Weights of a small image captioner.
Model: 11.7M parameters, 32-pixel images, encoder norm groupnorm, encoder widths [64, 96, 144], decoder width 256, decoder layers 12.
Training: adamw at rate 0.0012, 4900 steps, batches of 256.
Rows from block 8 of the text decoder of a small image captioner, named by matrix and row number. Rows with one number belong to one neuron. Each number is 500 + 50 x the weight over its row's rms, rounded and kept within 0 to 999. All counts start at 0. Numbers have three digits each.
After each neuron's rows are labels from the 100 texts, of 14848, where the neuron reaches its highest value: "fires on" is the input token at the peak. Only what is clearly more common there than usual is listed. The data: rendered rooms with furniture.
# fc1: MLP up (decoder.blocks.8.mlp.fc1.weight, 1024x256), inputs 0-85
# fc2: MLP down (decoder.blocks.8.mlp.fc2.weight, 256x1024, transposed), outputs 0-85

fc1.677:485489403571541545558522485547514475553508508540487470550412506441524450521452473442445495483541486606503510446508501591372454492541514564551569508449449464403462557498586573472463505504400500502574500441570466421503504558533587507479467508412404452528422433
fc2.677:496492485527572456566564528469499401532512462500453433488424507473544508497536441440528479435421455491594426475490444540553526501507563536518538479516499513432584519485454493495463462488455454559523415520566459534538493559548566524454551602460519477419427559
fires on: "white"; "black"; ","; "brown"

fc1.390:479406548514546502502537463448474429509492440446540493489522515485505578590543516423516510511492537472608462479567527586457535489580586548392578426466506490519509540456388496419422473422445535415479459389517458543568492550509505553485452565421456493494480487
fc2.390:562579478430503524432477396520516450555462512526545510425516518564443501405552536579470559481442451458470480503468511350503497462434458503429539548488536503456454469473623442605485476588408421563477455516502559546421401481469479426566547379588488468514481597
fires on: "with"; "orange"

fc1.605:386433499528515512398449443551474453526521456539387497444440464458447502530505561426561452442461469535497524492518475496505483524541490604466502538512452580459554506558464548577456564547408496477514498468515498543541524537575407394488497484457454485515558526
fc2.605:546548466536527498450421500494523587572496517450455449515534473496462530532470507572498550481553430538497475552451476457594527509470449556462498550482612516535523522551502444507464546556593482556532535458456504483428527496497532510535454495570572532487513482
fires on: "yellow"; "pink"; "brown"

fc1.581:435401515635507475456448407497517513494556499480502549494463575540416507538447482504567536490480593456426511459532434459428456448517441510422514491532512512486512509534538428512496562455421407501563470378499494633493477477503501405541453393537353577532453505
fc2.581:522511479465529534485549513473539491620471475470451422457536470472409442501476504480484440446476444494514591594460425439490460481466540513471605497511596583484552548506523547433555475469602507509527469538484631545528524584558494491515464504489429470536497478
fires on: "with"; "brown"; "and"

fc1.52:531534503492499558384515535479631538427451377541428523542491476505496554450469503519504508540559423506526492442544521531463490404526484518516479543570460406453408505473410565428420509431440540493508458506551520527507558454494548606468532509494553412508507402
fc2.52:515399477459557550428434439451398478450496441449504555489447578552553491517519548541424516509476539415572510560528456521528512442462464557465516463531461564478490504543537460534574482505467621483453506450516538468533471519478504432501478543607460483446510536
fires on: ":"; ","; "blue"

fc1.725:428475466496433510454537559555513532496500404470434490432418431564498518514493524482490418504416603466531491500600483572434518440420472498585509531475453422522446440437566501529456518466533523428506482553620506474527460451497514558503563518487458487501438467
fc2.725:478526432599520460627471615500548412508468621452444490594487539421496543527483525479581498504534538472397514466488420556432505461427513511529560505440521498532550479494507476623519605489485335498515553447440488494503586492471478491482467444503485557476561551
fires on: "teal"; "green"; "purple"; "blue"

fc1.158:464457498484545477492494416445495500561560437583596512493491466496483431481464515470525477468459505525499530500530494481524509462460535436495576535508381520477541523470564456476408441513493452424488400522527490468506374487585520519531460556349467410425463547
fc2.158:511498431477525538579508473516551579555577505531551434536574442501451435489429457511470586459533420432492522543492489422508526430549541554445483503534517509459457462512537441454508509557469438508501447539431476515498419563507557419470449527478521563441486534
fires on: "flower"; "table"; "ladder"; "chair"

fc1.36:548530475563497515554453452503587560561566509392403450482480461469482483603461543474459468485541492424452500507490411519520461523477466441513514380566446496435473457436370461477553526473514450454541530467521593505536517452451427481431354479419436468519580510
fc2.36:464489548519548571488495535540486446455480468559508576484479532522504566421528597561503509533506467585463489407551505534375549444486498457572495562479429418501417519490580516544487404439441422428519512448561439477535544478518513615527574453479486458549533456
fires on: "a"; ","

fc1.22:536427515499570473489496426469412436479533567530569449430466527531484476488549516543472479449455506502585502431495539510503511446569588588497557438489504481458515530484514481555447501515474508414407467485505502437578335547531437529465469418512538375467534512
fc2.22:524529446494521557508503425526474525548511465478550511387462550569547469555484521466564501529535468436506552496510493438571552519510536439421585450478507551530548494369450462503491436552482541565457400459516562484459475474463530396558628489515492492493463509
fires on: "flower"; "barrel"; "dog"; "green"

fc1.303:400512507597497433434492408507537520505501524514514486528477477504530457517455465476523507353527435488544522481500514623461432449547484513454457554489514513458487475487551480557404497516499416460428485482466574494465437568476516455565387426461555394431500494
fc2.303:470518512495439496528557486431440505491566463482507521440524515526502552474458595540567463556379555529472560564444440417531403461462521473510458482476531587582527572545584449445571512516554542596593476532517463445560516469445470471430530522553425556499465495
fires on: "white"; "pink"

fc1.749:503560555555507402460481442468491415533566537558530477527413515430552452487525462489540542378390532481608519516510485585463546396477456552511566526481536494476414524545588481544422526540500427476430478398545553444522456491503456487461543528407567388528494506
fc2.749:512452525557414560584593452517450439473562418509515519474500503446490469433451585473541496559492449477495511609539532436453439526534452515402426467493453473600504487488510431477560510442506524546560520503454444583527546545415502510512510511544475577606485428
fires on: "white"; "pink"

fc1.463:440454537536577623459555482606489456517588450467558498513507475428551448441557486605502486463514474569428546525463444474521524444491549512489575502516414510489483557534561569548504445558479455449474442456517517474556455454554465511553501526440491443547434507
fc2.463:573559461460538468533471564471458562513558531581492475552443498470474401466503511458503464421483505515470428426494539588512575531498556595622537462477516445443452534473491569499504491520558582427480479604535486440597433501543472564433648567491503458472553484
fires on: "flower"; "and"; "left"; ":"

fc1.117:513491487509458460464524450455503559556551473508503499506436445545499447520466526466524449442486596489537411430558454625464507488504543583503623490525405488458545567436506508406418497352499485466496416485540401470563392525540608416537550571491466491519478525
fc2.117:573538528490454473468469388422567447458481531485506475483446455457430457432467515444550469479432398395491515511549514532537464510542477614450455500530586527462488514527482475526487579543489524496504463509526603561586457554478474454501530411547448391477500437
fires on: "flower"; "chair"; "arch"; "lamp"

fc1.575:426498424492554573485454481508494488530540528508491494470489491433383529484533507493409429531506476502460443467460482490526501480493385425490426511535504384547525473532472468539485537503480390442561467515465504587585520549535430561556479383449470466495500445
fc2.575:527523432551450493424456444513481472512495495540598581486517580517546490469485569497491466646486554558517512491516511400538460542521507423482491571451534530496509571504458498451413487461427550490453492486546457625393445547435476491498452477577497415499442410
fires on: "yellow"

fc1.422:504374430609581595546442550465496486541543547477537546489464487477416442464436580548428448419602421373448447514508540477521574407507540397458505408478469415461483457492433555544525499406478496480495467460486511566515553419477476496499538426456378464478610501
fc2.422:467517591443520451500525532551477549566425474446480437519494382531420454481450400471452538439561543482569514514493437566453446455558429567539516587488514481498490457427435531503527450581444537389448533577509506380498500524597500544509390557418523522564529625
fires on: "flower"; "robot"; "sofa"; "grey"

fc1.125:475493580508456549453484514483591468495486536490545469501484460435459484511475485438545488430468534427586538557501467476583447458523445527444495519541530474432594449523515510528481503467386446470475473543461630627526575503534436483552462405537429492478456483
fc2.125:544566581439600504460532436429358492454526445487472454456559510574587467453506492539438504474465539421461573471456467457546436504542499500495421494427614484454511570541520509516559466552494604455463525585599586514472379510461426470511454473441434423528470546
fires on: "and"

fc1.321:398571596560462373434443525588590512555532448512533476508478459482443469539558583589520571489564532528517557541537475595560475431549549605452539515495496490534483463468576492451507594554452456456484447475501504427488537475498554525511495432538401466536585523
fc2.321:603476533394598638498533495386394459534505473400552517470458451496428477455489497494499439472413546431516527564459426413582451508523486510460436478426592461457531522496561497503514536431506525516522451466415576547566436495508444439566483432482583494538487493
fires on: "flower"; "pink"

fc1.628:466546552459540548557572544531542503521561401480451475441457463522460478451551530517492536424505482496481542503555406525465500472414557545576525440496441515480484486389456478549519438484468454466418486475604528403521507571562462542416497490537529537558507477
fc2.628:493526411588470488603525516445482456501507526504545437505483507445567498570545542528519422444504459528439560440498448489533493461482526529515498390420602508567619609493474495489553525470480461525514435448542476460564470408491433466385480545464438466423551508
fires on: "with"

fc1.450:546515466597523487387498475495576519527532522505462560548422489494550479479576555465500548532494509485403433534540566499552543547561472499425400424565482488503531487479488460586432570485523428529503410481451470565551448477530540501540542447501446425492467513
fc2.450:403559506450531542538453545418381538566560414529529563451515582519542546483463424451483395428506599510514566461457440447510569620438489458529558460470494532501548472447468553499491487508507556492485457534475444517503464495544462513472516495451558515535491497
fires on: ":"; "<end>"; "white"; "pink"

fc1.115:497496513480529523559618495480452496475528501465472445475472483494497397539476581444541517436494491459636516478492509498480498472497578512465435508505554537505503481500420627520551477457541494398489527475429478538570492604492466503508466499441487446476465560
fc2.115:522486499445584539412450473508532509548494534431418511417550561504488579435561405617452581468501423454467470546418460508476481538521417474476496456494474476548436484617508539462557444499623515525531433557504550559523458489532476494559494412546480479550455498
fires on: "with"; "and"

fc1.697:522482498600542441491509492496565462511581533566579489479394509468522437509521479508502417479405528483488467518502453534451512438481447497504528439546494535470421464579615455530473499470447497498419459413595593421602465411535507520449570552501553448480558476
fc2.697:564505434492445577518533501533383435438538464528486540440420520446450494465520591423545498541482517515448524608495550456505486521453504539462472495515457534570475490526502492425499522492467541518485544476504459490492565531457474507480455589506428581584550438
fires on: "white"; ":"

fc1.401:471581536562548554524520470567478481546476458493608584455462544469486450471508501565477487491412492527385449474513416648442411545520472491572468537468455479480395505546509544539558458460537531493527415418525511529533435455511492574493427382517410492521442443
fc2.401:506410496502487507486569482468535568571521461507444475432444483544468510563460471472534485427482405478582449491452544537471516500493603579478523479507529488451515463499500536365408444541481507420471401549451524540494607622508531496512535533467574462505550431
fires on: "yellow"; "white"; "green"

fc1.183:453495541581535468557495497475474553518581508575499547526460495454496502444508475492398458488429471448497497460524478535586591533468491524564519400467421444457413521456469484488527515409518551519452432517509495528527555427572530572532536545383523473551451415
fc2.183:509506535555422611515462478586534575610451510535505455451469408476415427508475465459544464426521597508443537483479492503500504538498522490510560594537421527492547461476539579572539570513569451442512458559433533505538454561510450479576480512603518537496438648
fires on: "a"; "<end>"

fc1.507:427420523518461516514548478411510476445475476455533493467400515503483452496453501405557516483535489471588560545505468528573409512486544555454473442530510523467582520449517433498490492396471525421490463530591558536548432501587448482487469526573521478482518535
fc2.507:591546475503529501426492476507479462511527596435536555443421534491451478486542423499621496511404456446485476559434454447550430545566458568477488514490543504533503536556541481599476511499495436524456406518558580579535508494579470490510557402612529534628396548
fires on: "with"; "of"

fc1.152:481537557533527483404456507449464488504519518508567429479514509436474504485502459496538452536488589478447457541501531547525591458531601475483489508554483579584549542549461533534436547512517464448514510510462495493595402549567560497555525498520460351476402517
fc2.152:420471530453505453509558555447504469521440498470398475494551602541501572477485498498513571399544516493503487487523530470459506485469452518534551553465552489398458522385572502470578503504529529447485489516440560490536447529547436496519649467447487538561570573
fires on: ":"

fc1.680:473523533505455514445528554559508470548525432534510529509457479473459525636466502451513415438423495505490482487553491549531559481482541486510522403496451435525467383477458525457450522432399530398596490463480578426547559448564476575480476434476463507555413473
fc2.680:583539530506500542464549467487426421439459469423515539454411514514556502556520590496474416542448545443532472501598444510552552610444464476507498544509451572496545547532450545576477539485471530510537502422640467451609446484487564471550522565517404416505412510
fires on: "a"

fc1.104:521532563539502523500609509559437470524530438518393552587440480501499496460507472478485494500498606572510487469613417568424455491503454547539488479457382462444511432443588481515490468414444481540527521449569430459504504486511543528503407521551409545507391519
fc2.104:467577533542499393597456516389480444478538574482416433507510524484554516494541445559596499548430512447478484464458524493553536539617601473557541447512583548548546540481432463561568533436542442549475537494539487516456505470456489434475497532446531461505463497
fires on: "with"; "purple"

fc1.367:524526499543423434460506546547498487459454591475520504490415528445502486529448528468557468617415519482484512417537547591494566551571587517452495474523499493472603528544465586515429493530346490479485445435504521500508562425440611527446458589507428515453562503
fc2.367:563528594586465461583441514486522567498553516462536558505578393455433524379504487533508502482531489473526499571498507618449556468506439416474470519533529449526393507532489408522538516491563484539474543501467442583419564496494461523499502564523569586554475502
fires on: "a"; "pink"; "grey"

fc1.384:523458483558581557429482441484474466501524502524469523495551484519429461669543511498415533546488466490530449560612534549456507567543629539560452411523487470554507360500544462431429460508514480484583530488492460489462475490566591475498443565499515543438518477
fc2.384:585413471522535475559468450460453540522528624584524498453488540479423452422508456439431443557580434441458460465514493428475473533598560522543479482525537540528528473483487509431536542418547558482524572467434560492554575513488517505429547508564472488473513530
fires on: "teal"; "purple"; "red"; "orange"